Rows from block 9 of a small model that predicts nearness at each pixel, named by matrix and row number. Rows with one number belong to one neuron. Each number is 128 + 32 x the weight over its row's rms, rounded and kept within 0 to 255. All counts start at 0. Numbers have three digits each.
Before each neuron's rows are labels from the 100 images, of 14976, where the neuron reaches its highest value: "strongest on" is what is common among them; "patch colour" is the nearest of a few named colours to the mean colour under the peak. Only what is clearly more common there than usual is listed. The data: small renderings of single solids in any pose. In brackets: how many of the 100, against the usual share in percent.
# fc1: MLP up (model.blocks.9.mlp.fc1.weight, 256x128), inputs 0-21
# fc2: MLP down (model.blocks.9.mlp.fc2.weight, 128x256, transposed), outputs 0-21

strongest on: purple (50 vs 8); blue (33 vs 8.1)
patch colour: green (35 vs 5)
fc1.23:100161157137085144147121158166116115132148095123105127123093142123
fc2.23:117167094184196150126130041121113116144085129111102163173162153128

strongest on: green (64 vs 8.3); yellow (33 vs 8.2)
patch colour: black (63 vs 14.5)
fc1.118:134104051127130127107151157112135127103148073122134140103058132118
fc2.118:127078102131109116116139137135124123078244091125133136135202146108

strongest on: green (80 vs 8.3)
patch colour: brown (62 vs 29.2)
fc1.226:138092003130141116129131161075122118146178064115118126118099114155
fc2.226:096128084086121141091140116130156133109238082136149108106144103106

strongest on: purple (52 vs 8); red (26 vs 8.8)
patch colour: black (67 vs 14.5)
fc1.17:116162255133115128136136179153160140152073151120111079114080134125
fc2.17:129129106123152140107143064134127137084032165115078135141146148124

strongest on: black (39 vs 8.6)
patch colour: black (97 vs 14.5)
fc1.82:120101100105091150152128112081234101117119169148116105128130108091
fc2.82:099159090114096152100088124108153159184153121159184118106152108158

strongest on: teal (25 vs 8.2)
patch colour: black (78 vs 14.5)
fc1.206:143082167152152107178087168113055163156145108185153159175109139139
fc2.206:127130094089148153088174127182140100103134102135148129145104167112

strongest on: yellow (38 vs 8.2); orange (27 vs 8.3)
patch colour: brown (64 vs 29.2)
fc1.255:059146145158174164127112113160115147093126207143074101127063165115
fc2.255:143122153155166082125189132176084132140144157075152099146121115093

strongest on: yellow (67 vs 8.2)
patch colour: black (94 vs 14.5)
fc1.122:136124118133143140115129126124129178094109160131150133106030143122
fc2.122:120114110132151137104147161146137121114186104120148129149196163128

strongest on: orange (39 vs 8.3); yellow (31 vs 8.2)
patch colour: brown (59 vs 29.2)
fc1.124:114119077154085144146131124141190089130122191152102115135111141120
fc2.124:151158127174139111153078130101131170201097127120136151131157128179

strongest on: yellow (56 vs 8.2); orange (35 vs 8.3)
patch colour: black (72 vs 14.5)
fc1.50:127156201146156111112145135141066170101112138142116139150075142152
fc2.50:071091078080125136081152147139150086104145130142150087092175115089

strongest on: white (42 vs 8.3)
patch colour: white (81 vs 4.1)
fc1.16:146149119135179117102117109174093162091097121128144141140110132138
fc2.16:117160102121120158112136099132177157144142125155166125132111138141

strongest on: black (48 vs 8.6)
patch colour: black (76 vs 14.5)
fc1.230:119095182131131123174074150141073176142145128159124124178085163122
fc2.230:107135084127192156088190127180124125122124093132186158165118191100

strongest on: orange (42 vs 8.3); red (28 vs 8.8)
patch colour: black (38 vs 14.5)
fc1.15:110151210145121218127140124131162179132144120079114102106098167116
fc2.15:180120142138125111139127111161117122083125138117089134138130139096

strongest on: teal (31 vs 8.2)
patch colour: brown (63 vs 29.2)
fc1.74:115114075106102179088104098089173101145159124084146091121115072109
fc2.74:132134146118168124089123141070112107107111100149124125152128091110

strongest on: red (41 vs 8.8); pink (25 vs 8.4)
patch colour: brown (68 vs 29.2)
fc1.192:129147081102136175128144150122166092124125122118080060089101114124
fc2.192:186151165190106117167068088093101113115115133124062146174159111139

strongest on: teal (50 vs 8.2); green (30 vs 8.3)
patch colour: brown (65 vs 29.2)
fc1.21:129109005122131112132122172070131107136173087102129129115103127155
fc2.21:100143104094124149108144108145151126136217114152174092117113099105

strongest on: yellow (44 vs 8.2)
patch colour: brown (62 vs 29.2)
fc1.79:096113127085181208168087171122127129165131126116127151124074108129
fc2.79:183085143163151107163147107168105061065104164153098169168136134110

strongest on: teal (43 vs 8.2); green (39 vs 8.3)
patch colour: brown (65 vs 29.2)
fc1.94:121090024121146128136102178084150103157141137137066108106080110146
fc2.94:166154140157111191098178096163143124138204114126135122156119184151

strongest on: white (32 vs 8.3); black (29 vs 8.6)
patch colour: black (98 vs 14.5)
fc1.215:124100095115088146152141138068239089133123153137100108123137121090
fc2.215:105153097106091146126080112104147170168167111165188109101132099151

strongest on: purple (47 vs 8); blue (47 vs 8.1)
patch colour: black (33 vs 14.5)
fc1.187:124146151112108144154133148144168116118104111113157116081096133128
fc2.187:145172109157149151158104065108139130149071191158136189143127108174

strongest on: blue (36 vs 8.1); teal (33 vs 8.2)
patch colour: black (34 vs 14.5)
fc1.64:134092116124178167167104174099087148162147062149156192146103098112
fc2.64:156122156109149133140168129171091080114118159117133174170122167128

strongest on: white (28 vs 8.3)
patch colour: black (100 vs 14.5)
fc1.133:104106121117085145142136153087235099147114170128112123120135117100
fc2.133:093138087111099160093109111125159169144153116172174116118132117136

strongest on: white (50 vs 8.3)
patch colour: black (46 vs 14.5)
fc1.224:091157126146060166097088139140158117122107139095092072121105171132
fc2.224:112186136127139124109078091123134136124138070155121133085151084099

strongest on: black (26 vs 8.6)
patch colour: black (97 vs 14.5)
fc1.247:092110133108083147136126150096235107137112183132119126128128111098
fc2.247:088132088102087144086105114109160148139144117142147103112136111122

strongest on: pink (25 vs 8.4)
patch colour: white (26 vs 4.1)
fc1.83:117159167146165085131106136202100134107029172135113129122131128121
fc2.83:133166109103121162137111064120146101157133122163192133137160106152

strongest on: blue (78 vs 8.1)
patch colour: brown (62 vs 29.2)
fc1.73:138146122115134126148130135161146123108119106115148146092114143116
fc2.73:093119087098127124115131076116154150127096212152168109106132092123

strongest on: yellow (41 vs 8.2)
patch colour: brown (60 vs 29.2)
fc1.103:078107122088105126185092181153127129104136102082120149156142157150
fc2.103:094162105093130146130100068118142090109117109134135100101093083121

strongest on: teal (39 vs 8.2)
patch colour: cyan (35 vs 1.7)
fc1.63:153148117146175111115132106128140156139081166134138120087088133122
fc2.63:157144148146145144153163070157129092143112108140134142146112150147

strongest on: purple (35 vs 8); pink (29 vs 8.4)
patch colour: black (55 vs 14.5)
fc1.0:119159162128145135144121117116178124156004207102123069080089107098
fc2.0:120133121126119125128113009128115091074102142137146129128176094116

strongest on: yellow (65 vs 8.2); orange (31 vs 8.3)
patch colour: black (67 vs 14.5)
fc1.91:124155198142146107111145153128069167104113128133123137146079138148
fc2.91:074091076077121129086146141134151081100156130143155085094181106087

strongest on: blue (58 vs 8.1); teal (38 vs 8.2)
patch colour: black (55 vs 14.5)
fc1.211:139079108145117178143095170069097139140134076149192124125107133127
fc2.211:164128152118107150171158111161089076118132127141097159160126168126

strongest on: red (28 vs 8.8)
patch colour: black (40 vs 14.5)
fc1.26:095218139100116215170098158098129151131094158104119114127083178101
fc2.26:169120118162165117150103102116124100120140124127109194138131138173

strongest on: metallic (60 vs 33.9); white (35 vs 8.3)
patch colour: white (98 vs 4.1)
fc1.89:126142146144164089124115133200077151105113118127123176139118140163
fc2.89:109135098102107165089158111156153134139139135143175109122152170135

strongest on: black (54 vs 8.6)
patch colour: black (98 vs 14.5)
fc1.157:076143144120078150142116179134231135144116168110110134162117125124
fc2.157:086132072090115138076130089126138104120076141126118109099150107101

strongest on: white (49 vs 8.3)
patch colour: black (83 vs 14.5)
fc1.143:096084107111094165124138189113194113102109158142106109110133153100
fc2.143:152158164154166177150122086146114187166121106166162155167130144146

strongest on: red (42 vs 8.8); orange (30 vs 8.3)
patch colour: brown (71 vs 29.2)
fc1.234:118140091127091172120156115150196064096127149132103057113122131136
fc2.234:112160140120094122143055086081163160197119143160140131102168081148

strongest on: black (41 vs 8.6)
patch colour: black (60 vs 14.5)
fc1.51:070139121104096148140109159152172151124126191149116158174059117140
fc2.51:122138110109159143094156097148139043093081136129119093125150107110

strongest on: green (50 vs 8.3); teal (43 vs 8.2)
patch colour: brown (59 vs 29.2)
fc1.13:134093012128140102146119175087119122144160088109140122115098107162
fc2.13:106134093088119152084145114139162130130228099144137101108118123111

strongest on: green (49 vs 8.3); yellow (36 vs 8.2)
patch colour: black (62 vs 14.5)
fc1.68:136096033118110138103149152126177121088132107122088106110092138116
fc2.68:137147108135146135150077129096132150181225106155182147128186097153

strongest on: red (52 vs 8.8); orange (30 vs 8.3)
patch colour: black (68 vs 14.5)
fc1.235:113167255113123131120144145142101110108001181161148102125140109136
fc2.235:092142085086122140088111128115151083121109170140143085085166080104

strongest on: black (37 vs 8.6); grey (36 vs 8.5)
patch colour: black (83 vs 14.5)
fc1.111:085111119120105142157132200143150122144135155150120154148076120123
fc2.111:158115133105126122132164099138143050073087102075066123119140132109

strongest on: blue (28 vs 8.1); teal (28 vs 8.2)
patch colour: black (49 vs 14.5)
fc1.141:153102108126152168143109150117107094158123088183123096131141129145
fc2.141:121164128123101168108125103160126120123121112126132139181093150121

strongest on: blue (75 vs 8.1)
patch colour: brown (70 vs 29.2)
fc1.119:118111108110112141168124173127134105123143047115195139120144143136
fc2.119:114185105171162158104168112142136167155102149165142151178120158142

strongest on: white (51 vs 8.3); grey (34 vs 8.5)
patch colour: black (99 vs 14.5)
fc1.229:117087087105078144137134162089237077140119145117089120113145130105
fc2.229:118142102115125154126084103114141199168161111167165125115128104161

strongest on: white (43 vs 8.3)
patch colour: black (100 vs 14.5)
fc1.163:107111113100091152147134147073229091134122169130109115117141115098
fc2.163:099147094106093157105094111108152165156170103164172119109129109156

strongest on: orange (28 vs 8.3)
patch colour: brown (61 vs 29.2)
fc1.20:081163131046143151124173132111130138145134124097132082114063087139
fc2.20:113137107115118153109115029135130184153156096143116122133085112129

strongest on: metallic (61 vs 33.9); white (40 vs 8.3)
patch colour: white (86 vs 4.1)
fc1.190:149147124132168108102110112178091161095112119126146149137114137146
fc2.190:109152102117117159103139104137176148148140127155161123121115140134

strongest on: orange (34 vs 8.3); yellow (33 vs 8.2); red (31 vs 8.8)
patch colour: orange (32 vs 0.7); red (30 vs 0.6)
fc1.225:099177134142091148103140114149202109087105201101059040114107137127
fc2.225:107154142127132114147091103106159181162134105149154132103148044141